A small segmentation model, trained from scratch.
Data: trained on analogue clock faces, 195000 training examples, 11.8 epochs.
Rows from block 10 of the encoder of a small segmentation model, named by matrix and row number. Rows with one number belong to one neuron. Each number is 50 + 10 x the weight over its row's rms, rounded and kept within 0 to 99. All counts start at 0.
After each neuron's rows are labels from the 100 images, of 14848, where the neuron reaches its largest size: "top examples" is what is common among them. Only what is clearly more common there than usual is listed. The data: analogue clock faces.
# gate: MLP gate (encoder.blocks.10.mlp.gate.weight, 512x192), inputs 0-95
# fc1: MLP up (encoder.blocks.10.mlp.fc1.weight, 512x192), inputs 0-95
# fc2: MLP down (encoder.blocks.10.mlp.fc2.weight, 192x512, transposed), outputs 0-95

gate.492:52 53 39 39 53 36 39 46 50 36 58 59 65 33 54 50 41 58 27 29 58 41 50 40 53 59 49 43 36 51 58 61 57 52 52 42 46 65 47 37 42 33 21 57 62 41 49 46 52 36 44 46 59 37 46 53 59 45 78 46 46 58 54 56 49 64 36 65 65 47 47 53 39 58 61 56 52 55 47 59 38 61 50 41 50 51 55 59 45 44 50 50 50 40 57 69
fc1.492:57 57 33 48 34 42 31 51 61 61 59 50 71 36 70 55 48 53 50 63 35 40 48 48 53 55 58 63 50 46 73 49 50 52 69 45 42 41 39 49 52 47 52 46 49 46 42 51 63 37 40 45 47 50 42 50 50 37 44 60 52 61 84 63 40 61 56 52 65 62 68 45 41 51 51 62 57 53 59 57 51 48 59 44 73 48 41 51 51 48 59 51 57 49 59 37
fc2.492:32 51 48 67 56 52 59 56 50 51 45 54 39 51 60 40 55 45 55 43 69 70 45 63 37 54 59 45 39 54 36 34 51 57 51 62 70 59 62 50 51 69 59 48 46 64 58 54 59 57 46 54 53 71 53 60 43 43 49 47 54 53 61 40 51 52 52 41 39 40 51 40 54 41 39 39 28 38 54 50 66 25 51 61 51 46 65 43 61 52 46 36 50 41 49 43
top examples: second hand

gate.28:38 52 64 49 40 48 52 68 61 49 47 53 59 57 31 56 56 46 44 58 48 42 38 64 45 66 57 42 50 44 38 33 52 47 45 38 37 44 46 44 58 73 51 38 60 43 51 59 56 52 35 34 34 58 31 62 57 69 39 54 59 43 41 42 36 47 60 58 52 55 58 53 51 53 73 44 35 49 68 67 55 52 61 39 65 49 47 53 49 51 57 36 47 29 40 53
fc1.28:54 49 32 38 52 42 42 36 58 62 40 30 44 65 42 35 52 45 52 56 49 46 70 49 58 59 45 70 40 41 45 46 49 45 52 42 48 50 40 41 45 39 57 47 52 58 52 45 45 39 66 58 69 58 58 37 47 38 69 38 46 56 59 60 47 60 47 52 36 47 42 46 52 47 49 50 54 39 59 55 49 70 25 37 59 41 53 44 52 50 50 49 58 72 63 40
fc2.28:49 36 58 55 57 51 31 50 67 42 36 47 37 53 58 61 29 64 60 52 65 62 61 26 47 54 56 56 55 27 54 50 43 49 41 43 37 54 46 41 45 58 39 50 51 42 55 42 58 42 39 53 38 39 51 49 53 54 44 40 64 39 41 38 59 46 59 45 47 53 36 51 68 58 61 50 56 46 43 40 55 48 42 38 48 62 47 53 49 36 52 52 43 48 52 29
top examples: hour 6; hour 5

gate.458:68 39 55 65 46 60 48 40 67 60 30 43 40 38 38 59 38 49 59 51 57 61 68 42 59 51 50 60 39 47 46 62 44 57 50 39 65 60 50 59 58 55 53 49 66 61 52 25 60 53 59 55 41 62 43 37 72 39 50 49 46 50 49 65 46 44 45 52 35 38 63 39 46 56 66 53 48 46 43 66 54 49 36 46 49 66 51 44 61 37 48 56 45 61 41 61
fc1.458:36 49 51 57 38 42 53 60 31 44 63 56 64 61 59 36 63 52 38 46 56 36 43 49 42 46 56 49 55 41 53 47 50 49 37 48 56 55 48 52 43 44 54 34 34 40 49 67 52 40 41 39 32 41 39 58 36 55 44 44 51 45 58 37 60 55 51 47 63 47 46 56 35 35 51 42 55 58 57 38 41 56 65 56 47 36 49 63 54 55 59 52 61 44 63 41
fc2.458:46 45 41 38 48 49 54 48 48 48 55 47 54 58 35 44 53 39 60 52 60 55 36 62 57 55 63 40 66 52 53 61 35 40 61 45 45 75 35 56 54 29 58 59 30 36 53 71 42 45 51 36 60 30 48 41 53 59 54 58 53 51 55 32 58 64 47 60 60 34 56 54 36 33 45 57 58 42 19 47 60 40 62 51 58 66 56 34 45 56 64 45 52 36 37 62
top examples: square case

gate.227:61 49 55 51 44 42 34 58 72 43 54 48 45 47 57 52 31 30 60 41 38 48 47 49 40 72 51 53 52 58 44 39 37 45 48 67 47 55 69 17 47 42 50 58 67 55 49 43 76 71 35 34 46 42 53 53 47 75 70 39 45 49 38 61 52 50 50 49 50 65 53 50 48 58 57 51 43 41 53 52 59 47 58 38 42 49 64 39 49 61 37 72 51 41 54 46
fc1.227:54 45 49 35 58 54 51 42 31 54 40 55 59 53 38 51 78 62 39 60 51 71 47 56 64 28 47 61 51 41 55 46 40 52 54 39 46 39 40 75 71 50 52 47 40 48 51 65 47 43 57 54 53 62 56 55 41 44 36 58 50 41 65 36 52 47 31 61 46 36 55 43 56 49 47 53 55 67 45 41 42 51 47 48 55 62 40 62 41 57 42 50 48 64 39 50
fc2.227:61 38 58 58 57 58 50 68 50 31 58 60 56 64 51 55 59 43 41 45 55 41 60 65 50 63 66 51 52 42 33 42 42 53 69 43 59 51 51 39 53 65 44 60 45 34 57 64 38 47 42 67 54 50 61 46 44 54 48 46 35 40 48 54 68 61 51 57 62 46 41 35 54 51 49 43 49 59 52 56 43 40 63 52 48 48 63 39 57 53 45 48 60 34 68 38
top examples: hour 6; hour 5

gate.15:39 44 37 36 63 39 66 54 58 34 40 49 50 51 56 46 49 62 46 46 47 39 52 44 37 56 43 43 37 44 47 51 47 63 25 57 33 58 48 51 51 52 54 74 52 49 29 51 56 65 45 52 54 44 43 48 42 49 65 35 65 49 36 34 57 49 49 45 45 49 39 51 50 48 32 34 62 42 45 45 36 47 59 49 47 51 47 52 31 57 31 59 46 64 63 61
fc1.15:42 53 37 76 62 49 34 52 57 56 52 50 44 38 42 71 48 48 52 49 51 60 35 66 48 35 78 62 36 50 39 32 43 31 66 51 50 52 58 51 48 54 51 43 40 56 62 36 56 54 52 63 43 51 50 69 32 59 41 45 55 56 53 49 46 60 79 41 73 50 57 44 57 55 65 35 34 38 56 62 42 38 56 56 46 55 64 53 59 57 58 53 50 64 54 42
fc2.15:33 33 43 73 46 38 47 36 53 40 64 39 34 56 51 60 82 40 47 67 60 49 42 65 64 52 60 42 57 39 43 41 45 47 49 45 51 47 49 58 55 61 54 48 27 31 58 44 62 52 36 47 58 44 36 49 46 45 46 51 48 31 51 52 52 38 74 40 47 47 64 45 57 53 43 47 45 50 31 62 66 65 46 36 42 53 49 65 45 59 44 49 39 58 50 54
top examples: second hand

gate.128:47 44 18 42 48 59 57 64 47 57 49 50 50 53 55 47 36 49 55 59 50 48 47 39 52 54 68 53 34 44 53 53 42 34 73 50 55 48 48 45 48 69 63 36 37 52 43 59 53 56 44 56 53 31 43 55 51 57 56 46 52 59 41 36 38 48 37 50 33 33 28 74 51 47 42 54 47 64 51 27 61 53 47 72 52 40 44 49 30 42 50 53 53 48 54 50
fc1.128:47 48 62 46 53 56 42 59 72 52 54 52 52 55 69 53 46 48 42 53 54 52 45 34 61 53 58 53 52 45 56 37 62 42 52 53 64 42 39 33 37 60 45 27 54 51 54 56 63 35 62 67 56 52 40 67 57 63 44 53 46 66 36 56 49 51 51 54 37 38 35 52 41 37 48 44 47 57 54 37 51 58 47 54 60 40 51 58 33 46 55 59 56 50 39 50
fc2.128:57 40 41 33 52 42 38 74 48 48 53 51 51 57 45 53 45 46 56 65 60 51 41 42 41 53 53 70 49 61 45 67 57 45 41 46 31 59 49 59 75 51 46 48 44 27 56 61 58 46 50 59 34 46 53 57 39 63 40 62 63 36 51 55 51 45 51 50 55 43 49 59 58 39 58 51 38 59 43 59 66 36 57 44 23 38 48 45 59 64 52 47 51 54 51 80
top examples: dots

gate.88:52 44 31 41 46 66 44 47 53 49 35 50 39 34 64 33 51 45 47 57 70 47 48 46 55 55 51 37 35 44 59 38 48 50 48 47 47 52 46 35 38 39 46 57 53 51 24 37 44 62 48 36 40 34 54 42 39 42 76 44 59 58 54 55 63 49 35 60 46 52 44 69 49 25 50 57 56 48 42 66 36 44 55 76 54 60 38 55 55 52 49 55 39 47 55 21
fc1.88:24 58 48 40 57 52 56 60 32 42 56 48 51 54 45 45 68 59 51 20 40 57 47 63 42 61 52 73 63 44 54 47 60 59 37 60 51 37 59 64 53 45 63 49 40 63 45 45 45 41 50 53 57 60 60 36 41 54 43 59 47 51 63 62 39 39 54 44 40 46 60 52 44 54 42 47 36 49 35 47 56 50 53 47 56 33 57 57 42 46 42 36 47 76 31 54
fc2.88:49 56 64 46 46 45 47 49 38 55 66 78 47 54 38 46 62 72 57 47 54 53 47 53 38 46 54 42 50 45 45 54 64 58 47 50 40 52 41 40 57 47 44 39 28 60 53 63 54 36 28 23 65 53 48 50 42 28 32 59 68 48 54 33 51 54 45 52 53 54 37 56 42 64 53 55 55 44 59 46 54 63 72 59 49 48 54 53 63 44 41 58 46 73 60 48
top examples: hour 6

gate.347:71 61 33 57 47 49 68 52 69 47 48 37 45 38 50 38 42 38 44 49 59 46 42 45 54 41 50 38 25 24 53 36 32 48 41 50 42 63 41 39 51 42 34 60 44 57 63 56 54 62 50 45 52 58 55 29 44 38 38 51 41 43 57 45 37 58 36 53 33 58 50 47 54 56 33 50 43 51 60 49 61 60 56 59 64 44 60 63 43 44 54 52 33 66 59 40
fc1.347:49 63 46 59 32 45 54 53 41 54 59 65 64 52 55 57 51 47 61 56 56 40 68 57 40 54 42 54 73 65 61 53 57 55 47 58 62 51 59 51 40 70 53 46 49 43 40 54 51 46 57 40 59 43 44 54 51 68 75 49 47 52 30 61 49 40 56 57 47 44 38 49 69 47 52 51 61 41 45 61 64 46 50 42 39 54 42 43 43 37 45 41 45 49 47 40
fc2.347:46 57 61 47 46 40 29 53 45 34 53 65 64 24 55 47 39 51 66 58 58 48 48 56 54 46 56 37 51 46 47 52 57 70 43 56 71 51 61 55 53 32 47 64 66 36 46 43 51 48 44 65 43 43 55 53 37 58 54 47 46 66 42 59 47 40 44 44 54 54 57 47 50 48 35 67 49 49 65 73 31 53 50 62 35 44 62 64 58 39 39 56 51 60 41 37
top examples: hour 5

gate.70:40 40 45 48 52 51 58 51 56 66 57 34 55 54 62 42 44 45 45 61 37 45 56 59 59 48 59 52 39 63 60 58 45 43 70 49 62 49 33 27 50 50 50 44 56 56 44 49 46 54 42 58 41 44 53 60 53 63 38 14 48 41 44 50 51 50 35 59 48 40 36 52 56 55 48 48 34 41 54 57 47 42 30 39 44 57 56 19 41 46 43 59 42 34 58 27
fc1.70:60 58 58 54 41 55 38 64 52 55 53 53 48 45 36 58 53 49 59 51 73 67 40 47 53 32 41 44 63 56 35 48 62 42 37 39 43 54 65 73 47 53 53 52 38 57 44 62 26 52 57 44 38 48 60 20 46 25 48 75 47 68 46 60 56 50 63 26 45 60 67 62 50 54 48 52 65 56 54 51 58 55 63 51 62 52 31 58 61 47 46 35 53 67 52 61
fc2.70:45 46 43 54 48 54 53 75 55 46 55 31 69 37 46 48 36 26 50 49 33 46 48 56 48 58 41 45 48 51 63 54 37 57 62 61 57 58 41 32 50 36 52 49 61 55 56 48 51 43 56 60 46 52 56 69 55 42 54 55 50 36 57 33 57 55 38 56 55 48 66 57 43 49 42 40 53 49 53 38 63 43 28 38 57 57 44 55 19 43 66 73 50 46 49 26
top examples: hour 5; hour 4

gate.375:50 41 61 58 57 50 60 45 49 53 62 38 49 54 55 58 70 71 44 43 47 61 34 49 59 56 50 40 57 56 40 53 45 47 57 39 42 38 63 52 37 47 49 49 37 66 41 31 49 54 43 52 54 50 62 57 62 59 30 62 56 47 49 42 42 66 40 39 47 36 44 59 55 51 40 57 63 69 57 49 53 59 46 67 56 30 43 48 37 36 40 51 70 50 55 61
fc1.375:42 35 70 40 61 61 51 33 44 54 62 46 43 42 62 65 70 70 42 50 52 68 39 43 45 53 52 45 53 58 42 41 51 62 60 54 31 33 63 40 57 50 50 50 51 56 43 41 39 44 63 35 48 68 66 47 55 48 43 56 77 55 49 49 54 62 14 46 46 60 67 30 43 51 52 50 46 47 48 60 60 60 44 62 63 49 48 29 32 65 50 47 48 54 63 51
fc2.375:48 41 38 45 40 35 52 55 54 55 46 41 57 42 62 62 33 30 50 42 52 49 34 49 53 49 50 45 51 67 71 65 41 48 59 46 81 40 57 52 61 46 59 45 62 41 40 54 56 51 50 57 22 61 48 53 59 34 44 40 46 44 45 54 54 53 44 51 52 26 47 67 38 52 50 75 27 57 38 49 52 63 47 58 43 37 37 38 52 30 53 65 56 49 46 45
top examples: hour 8

gate.2:64 66 51 61 56 50 52 65 42 77 49 49 61 62 78 55 57 55 60 51 42 53 45 62 61 63 51 47 56 55 63 33 50 54 47 62 50 53 41 70 59 45 52 54 68 26 45 74 34 38 52 45 54 67 62 41 47 65 44 56 58 35 48 46 53 58 46 44 62 52 54 60 57 45 60 37 38 45 59 51 64 54 42 47 48 38 43 68 49 46 66 54 58 49 39 45
fc1.2:46 50 52 34 54 53 49 49 56 49 47 30 55 57 50 51 36 49 59 51 62 47 51 42 60 50 59 43 63 48 41 31 42 54 55 48 36 53 46 50 68 49 47 21 29 48 49 38 58 52 48 46 44 48 40 66 42 32 48 64 55 57 48 71 54 32 59 70 53 40 51 40 65 57 44 61 59 50 40 47 36 49 52 51 62 56 46 58 39 69 43 46 53 52 70 48
fc2.2:46 48 45 47 54 39 49 46 42 59 49 56 49 40 40 45 39 71 49 32 58 51 55 69 65 36 50 63 60 70 47 43 68 49 40 38 55 40 47 47 44 55 43 60 43 54 33 47 27 33 60 54 47 68 32 40 52 47 56 48 44 43 28 59 57 53 58 51 39 42 54 55 43 52 57 38 49 50 48 45 64 32 52 48 52 49 57 59 36 50 60 67 48 58 52 70
top examples: square case

gate.78:61 49 62 64 44 56 55 52 49 61 49 53 42 35 17 64 20 48 53 52 58 40 52 58 62 58 47 61 45 48 46 45 46 47 36 65 58 55 33 49 43 48 51 47 61 37 55 61 57 42 57 40 31 54 41 50 41 67 61 34 58 63 50 57 39 57 42 42 67 71 51 41 36 40 48 51 46 49 48 56 50 49 67 47 53 57 42 34 50 57 68 53 56 40 45 66
fc1.78:53 38 49 43 68 50 48 56 35 48 53 38 51 55 56 25 45 56 48 48 57 45 74 59 45 47 64 54 51 40 41 61 40 51 55 38 40 51 66 51 53 46 40 51 42 49 52 39 48 50 56 65 57 39 57 67 58 44 41 67 44 64 57 28 66 59 42 65 39 30 49 72 67 54 51 52 52 45 53 45 62 63 44 38 46 38 49 52 70 49 32 70 54 49 52 34
fc2.78:46 41 62 48 24 42 53 52 36 39 50 46 61 40 60 63 51 40 57 46 42 65 32 48 53 53 42 56 50 62 56 59 49 48 39 45 48 50 44 59 54 47 59 67 59 58 39 60 41 53 44 38 53 71 48 46 35 46 55 29 43 51 50 63 52 37 57 50 55 24 48 56 56 53 34 63 36 49 50 68 27 60 44 67 52 46 32 35 46 67 50 67 73 60 44 41
top examples: hour 8

gate.424:32 37 68 43 55 44 64 41 52 65 39 62 45 56 52 62 61 52 62 50 37 41 42 53 65 49 47 50 70 38 45 47 53 52 33 53 54 56 61 52 44 55 62 46 46 54 55 59 57 39 51 39 46 44 68 36 59 44 72 43 41 61 45 45 61 52 63 54 53 58 46 47 68 37 51 22 44 59 54 70 53 59 65 54 42 57 46 49 44 63 52 60 75 45 60 44
fc1.424:43 64 35 48 39 64 24 64 46 44 72 46 36 17 60 50 48 54 44 49 60 75 33 61 31 38 50 54 38 55 43 47 39 53 76 40 57 56 48 51 59 53 29 48 43 52 53 50 63 59 44 52 42 43 25 53 41 39 38 60 47 44 56 43 52 50 35 57 52 58 43 45 44 67 42 42 36 39 50 52 45 44 40 41 55 46 60 63 56 44 76 48 30 55 53 52
fc2.424:58 60 43 36 63 49 64 54 47 48 58 47 35 45 51 50 47 19 41 54 60 68 50 31 43 49 49 54 37 62 44 63 52 45 42 53 52 56 38 44 46 66 42 55 54 54 53 48 56 40 70 52 35 42 38 57 52 52 47 50 45 52 61 47 58 33 61 82 43 46 55 62 42 66 39 35 45 35 45 42 32 40 39 53 38 51 65 51 54 42 58 38 42 70 44 55
top examples: second hand

gate.503:65 62 66 59 47 58 52 56 55 50 49 46 48 35 64 43 56 43 42 49 63 40 49 60 50 55 46 44 31 63 55 51 46 34 45 45 44 55 54 46 44 37 73 42 54 47 44 63 42 44 37 52 49 52 57 42 58 64 52 46 51 52 37 58 48 32 54 64 47 63 40 61 47 44 61 34 67 62 41 59 37 60 62 49 38 56 42 54 17 54 50 36 67 33 42 76
fc1.503:48 39 58 45 40 55 55 36 45 54 48 49 51 53 50 45 38 51 47 55 71 66 43 63 53 49 61 44 27 50 48 43 58 32 46 39 50 44 36 39 55 36 62 62 58 47 59 56 70 58 50 58 49 42 62 51 75 58 55 51 56 62 60 56 58 62 55 54 55 48 50 42 37 51 72 46 60 40 43 39 49 53 58 39 51 52 39 49 59 58 48 55 63 62 58 55
fc2.503:48 53 57 36 49 44 48 54 52 44 52 44 30 50 45 57 51 58 51 54 65 27 52 41 41 63 57 62 48 53 42 60 53 53 65 61 47 56 69 66 58 58 57 53 35 65 34 39 45 47 55 49 59 51 31 63 41 48 40 65 43 42 46 43 54 47 66 54 58 40 67 71 36 47 53 43 51 52 47 48 46 51 42 41 44 56 55 45 34 49 30 30 41 42 42 49
top examples: square case

gate.405:64 46 53 37 32 39 51 64 40 37 45 57 52 51 64 38 62 47 42 55 34 50 46 50 43 52 49 46 63 51 44 30 65 46 49 44 48 52 55 38 41 46 44 32 66 37 68 49 52 53 63 54 65 63 43 58 48 49 41 44 57 50 58 60 48 46 53 43 41 60 57 58 36 41 46 59 48 43 62 70 55 50 66 29 54 60 54 57 22 51 61 35 50 53 49 33
fc1.405:31 33 47 73 60 68 57 45 44 59 64 53 54 48 28 57 39 54 61 57 59 49 42 58 50 69 51 53 39 55 64 58 50 48 49 55 67 42 48 37 50 53 52 57 56 52 41 62 43 46 58 59 41 43 51 64 42 41 46 44 56 58 35 47 44 45 43 69 68 52 47 39 66 61 49 58 58 56 42 44 63 49 56 49 51 41 48 41 63 50 47 34 38 41 54 57
fc2.405:52 55 48 37 46 51 51 37 54 42 57 43 43 36 42 50 54 47 34 42 41 53 34 53 31 52 56 50 45 63 60 38 27 57 54 38 60 54 38 29 45 35 47 54 44 42 54 43 46 53 61 64 51 49 58 53 66 60 64 47 52 53 52 58 52 62 59 56 59 42 45 58 63 57 45 37 57 62 42 42 64 53 63 60 56 54 42 38 39 52 68 55 58 45 51 52
top examples: minute hand past 1; minutes: 5 to 9; minute hand past 7; minutes: 35 to 39

gate.301:41 55 57 48 42 41 52 32 67 32 49 58 54 50 49 71 40 61 47 49 58 39 43 48 60 51 55 57 69 45 55 55 44 50 45 72 65 60 53 47 33 52 57 45 52 59 53 53 61 68 47 39 57 50 24 65 48 44 61 51 69 58 28 72 40 47 67 55 59 41 50 41 61 32 48 50 62 37 49 59 52 57 59 40 50 42 53 47 41 48 50 55 50 60 57 34
fc1.301:71 55 61 59 66 62 45 52 42 54 51 47 48 60 42 24 67 54 63 34 39 55 64 39 37 46 49 40 31 49 53 57 62 69 55 41 43 48 37 61 53 50 58 65 38 64 60 52 37 46 47 52 59 48 56 50 61 68 51 50 49 42 63 51 63 63 18 43 41 54 48 53 21 51 61 54 44 58 45 40 45 51 37 61 51 49 53 52 70 55 55 54 54 43 61 67
fc2.301:49 55 56 31 46 57 34 52 46 46 47 47 56 44 54 40 41 42 64 49 27 35 48 54 43 54 52 61 56 37 61 48 44 60 63 32 51 58 52 40 30 53 54 37 57 44 57 46 46 43 58 55 55 58 38 61 52 54 41 60 49 43 35 36 51 42 51 66 50 52 44 33 48 42 39 54 61 49 60 43 66 56 36 42 48 55 66 59 37 45 59 66 34 51 62 12
top examples: dark face; hour 12

gate.32:58 42 68 68 39 50 40 50 27 50 62 51 43 45 57 45 55 54 43 56 58 56 30 55 31 53 54 54 57 47 33 41 50 64 41 57 37 45 53 51 61 42 44 62 39 48 19 53 49 53 46 37 55 38 34 36 53 43 62 69 33 45 29 50 41 50 50 41 59 53 63 55 41 48 47 49 46 51 49 52 38 36 54 57 31 51 62 56 57 40 53 48 29 57 62 51
fc1.32:62 51 66 53 64 54 41 58 54 62 53 47 48 49 55 35 65 51 41 53 67 65 43 51 45 64 40 56 52 63 40 63 55 58 50 56 26 47 41 44 37 49 49 67 43 46 33 43 26 50 65 34 43 53 64 27 48 33 60 47 34 59 47 51 46 63 50 56 80 45 66 49 41 51 46 49 55 44 56 49 42 34 59 54 53 58 54 62 36 43 53 58 33 63 52 49
fc2.32:50 39 40 54 45 53 51 55 63 51 58 44 37 50 43 59 59 54 58 58 55 54 61 54 41 45 69 57 41 60 49 44 55 64 34 61 43 50 46 58 42 71 41 26 49 41 65 54 57 61 36 58 58 66 57 51 63 61 48 34 54 63 59 62 47 62 23 44 38 54 44 47 47 53 60 37 76 60 42 65 75 41 43 48 45 51 53 32 57 62 50 31 55 59 51 45
top examples: minute hand past 1; minutes: 5 to 9

gate.507:58 72 36 53 39 47 48 42 61 52 38 55 63 40 57 42 31 42 41 48 34 33 71 48 31 45 45 61 42 39 64 49 43 54 51 55 54 45 58 55 46 67 61 40 57 43 50 48 48 51 61 38 58 34 65 36 33 46 60 56 61 42 39 55 49 54 40 60 60 50 45 37 77 40 37 51 59 59 64 63 71 38 32 64 66 46 60 71 43 66 45 32 45 55 24 41
fc1.507:48 24 47 57 51 33 57 47 49 43 48 46 51 49 61 57 57 48 63 72 66 48 42 47 50 46 54 56 59 78 49 51 23 69 33 50 40 47 68 48 45 68 57 42 54 67 59 48 44 51 43 51 56 43 41 45 59 54 48 37 50 61 63 43 37 44 48 50 51 57 50 45 45 48 49 63 52 30 43 44 42 66 46 33 47 40 59 57 49 75 42 59 62 46 39 51
fc2.507:49 46 47 42 65 52 63 55 46 43 70 48 51 44 34 44 60 56 35 47 54 61 26 46 59 45 31 60 66 51 46 53 53 35 43 43 52 45 42 52 51 58 50 67 41 51 54 71 62 44 61 53 39 55 65 61 37 58 50 50 53 53 56 56 41 64 65 37 49 50 43 53 51 61 45 79 44 52 51 43 69 46 54 55 53 49 48 43 44 49 53 52 78 53 63 48
top examples: hour 8; minute hand past 8; minutes: 40 to 44; minute hand past 2

gate.371:19 54 47 42 46 19 59 39 45 44 49 62 63 73 50 65 51 46 56 43 42 35 50 68 63 51 46 37 56 47 56 50 55 52 54 56 48 42 57 52 46 53 47 58 54 46 47 54 39 44 41 47 59 59 58 36 52 41 60 48 48 62 56 45 65 42 66 36 46 73 48 51 53 50 35 55 53 38 53 35 68 50 58 53 41 73 42 34 29 59 31 47 59 31 59 45
fc1.371:73 51 41 63 54 55 47 43 45 64 50 41 55 38 47 42 40 59 36 40 59 68 52 34 25 44 52 52 38 63 50 43 46 56 54 50 54 42 41 42 42 53 46 47 57 43 56 46 60 64 61 50 55 47 23 59 55 51 46 48 60 50 47 50 36 56 32 63 58 45 51 55 51 49 49 43 36 52 44 43 33 53 46 34 59 32 65 63 63 37 76 62 48 79 35 51
fc2.371:42 49 51 36 45 43 50 47 40 40 62 43 34 53 58 42 54 47 76 61 47 40 48 38 64 50 42 47 49 42 49 39 52 65 41 47 64 44 58 44 52 53 61 61 42 43 36 47 66 34 40 46 45 36 59 52 56 53 49 47 45 51 34 51 54 57 59 48 64 55 68 73 39 54 46 45 42 38 47 55 68 70 63 51 42 40 50 40 23 39 42 60 63 64 40 62
top examples: second hand

gate.53:28 28 49 44 55 45 56 61 71 31 29 39 49 59 67 46 34 46 51 53 54 31 56 50 51 45 49 63 49 32 51 58 51 43 53 66 48 44 52 43 46 46 55 47 45 54 61 41 53 64 33 54 52 35 41 39 49 46 33 32 59 38 47 49 58 35 35 54 45 53 62 42 61 49 50 41 55 53 58 70 48 27 40 47 46 47 82 49 68 64 59 61 49 49 55 38
fc1.53:69 72 50 55 58 51 53 48 40 68 64 46 62 50 37 46 61 52 36 56 57 56 44 63 63 44 50 45 56 51 45 45 37 43 63 29 54 63 43 43 47 51 47 50 69 34 64 60 55 48 54 51 48 56 47 47 49 37 66 48 53 63 45 70 56 53 50 40 52 39 45 60 34 58 60 58 41 42 48 38 50 67 58 49 65 42 28 62 39 32 41 52 56 41 64 51
fc2.53:49 49 50 45 40 45 47 66 58 41 40 61 55 56 44 39 62 58 53 46 57 46 48 51 34 55 51 27 47 39 33 56 50 49 49 36 74 45 50 45 57 58 46 41 54 57 40 39 51 60 64 48 58 40 49 44 54 66 39 38 65 37 45 57 56 52 67 53 55 62 45 48 47 62 58 53 47 53 55 30 52 36 46 37 41 48 65 42 59 53 37 49 57 61 37 53
top examples: hour 6

gate.453:51 41 57 63 44 70 53 42 27 71 49 43 51 47 49 57 45 64 43 58 64 55 45 52 64 43 47 35 34 45 60 44 49 55 35 61 63 51 31 48 59 55 57 49 23 51 46 50 29 44 53 54 53 49 49 69 57 39 52 37 52 66 38 55 52 46 58 55 59 31 43 58 54 50 33 67 56 40 53 48 43 55 51 58 45 69 52 69 57 42 27 50 71 55 48 33
fc1.453:37 49 32 45 45 39 53 53 64 38 48 59 53 53 49 49 50 57 40 33 40 32 54 44 43 56 69 60 68 62 45 56 68 36 66 35 31 52 44 48 39 42 50 49 52 50 47 47 59 61 62 62 35 26 52 45 62 61 52 42 52 38 54 47 49 52 50 48 47 63 48 54 41 60 66 41 50 46 50 46 54 42 46 31 52 48 56 46 74 44 67 41 46 56 52 56
fc2.453:43 44 49 34 66 51 43 51 51 58 36 57 42 45 60 74 49 57 52 52 43 61 43 45 55 35 51 52 44 42 62 42 57 64 27 64 57 55 56 27 42 47 55 48 48 61 57 65 61 57 46 52 44 57 56 58 60 38 51 65 45 46 49 53 69 60 52 53 30 53 51 52 32 46 39 46 54 65 50 60 54 58 64 47 44 42 41 37 61 55 44 44 58 66 50 34
top examples: dark face

gate.54:50 50 66 41 58 40 58 55 36 55 65 58 51 54 50 40 46 59 46 45 49 80 59 42 67 51 35 38 53 53 49 69 55 40 53 47 42 48 60 44 37 54 39 50 46 25 62 39 60 43 56 62 50 34 54 59 42 50 59 39 45 46 38 62 44 61 33 49 45 49 64 54 48 55 50 50 34 44 67 55 57 41 55 49 32 38 49 48 63 45 37 49 51 49 46 57
fc1.54:36 66 67 59 55 32 44 55 56 41 49 42 44 56 50 42 47 51 50 50 47 51 38 47 32 48 43 39 48 38 71 43 64 50 35 46 41 52 53 67 63 56 44 47 45 63 36 54 41 52 58 45 47 56 37 46 45 64 43 46 45 70 44 45 54 60 47 42 45 37 52 53 58 68 51 73 57 48 57 43 48 45 49 53 43 46 50 51 63 44 51 66 64 39 51 64
fc2.54:23 52 70 55 53 52 60 39 57 47 64 38 52 55 55 60 41 45 58 60 58 58 52 48 32 39 50 48 57 47 49 31 39 60 42 55 60 62 60 62 54 49 51 47 53 52 52 50 57 38 53 48 45 64 43 42 52 62 41 41 62 51 36 56 53 48 66 37 48 58 60 58 56 40 55 45 29 57 39 58 42 46 41 52 61 54 56 54 50 57 51 57 48 70 52 54
top examples: dots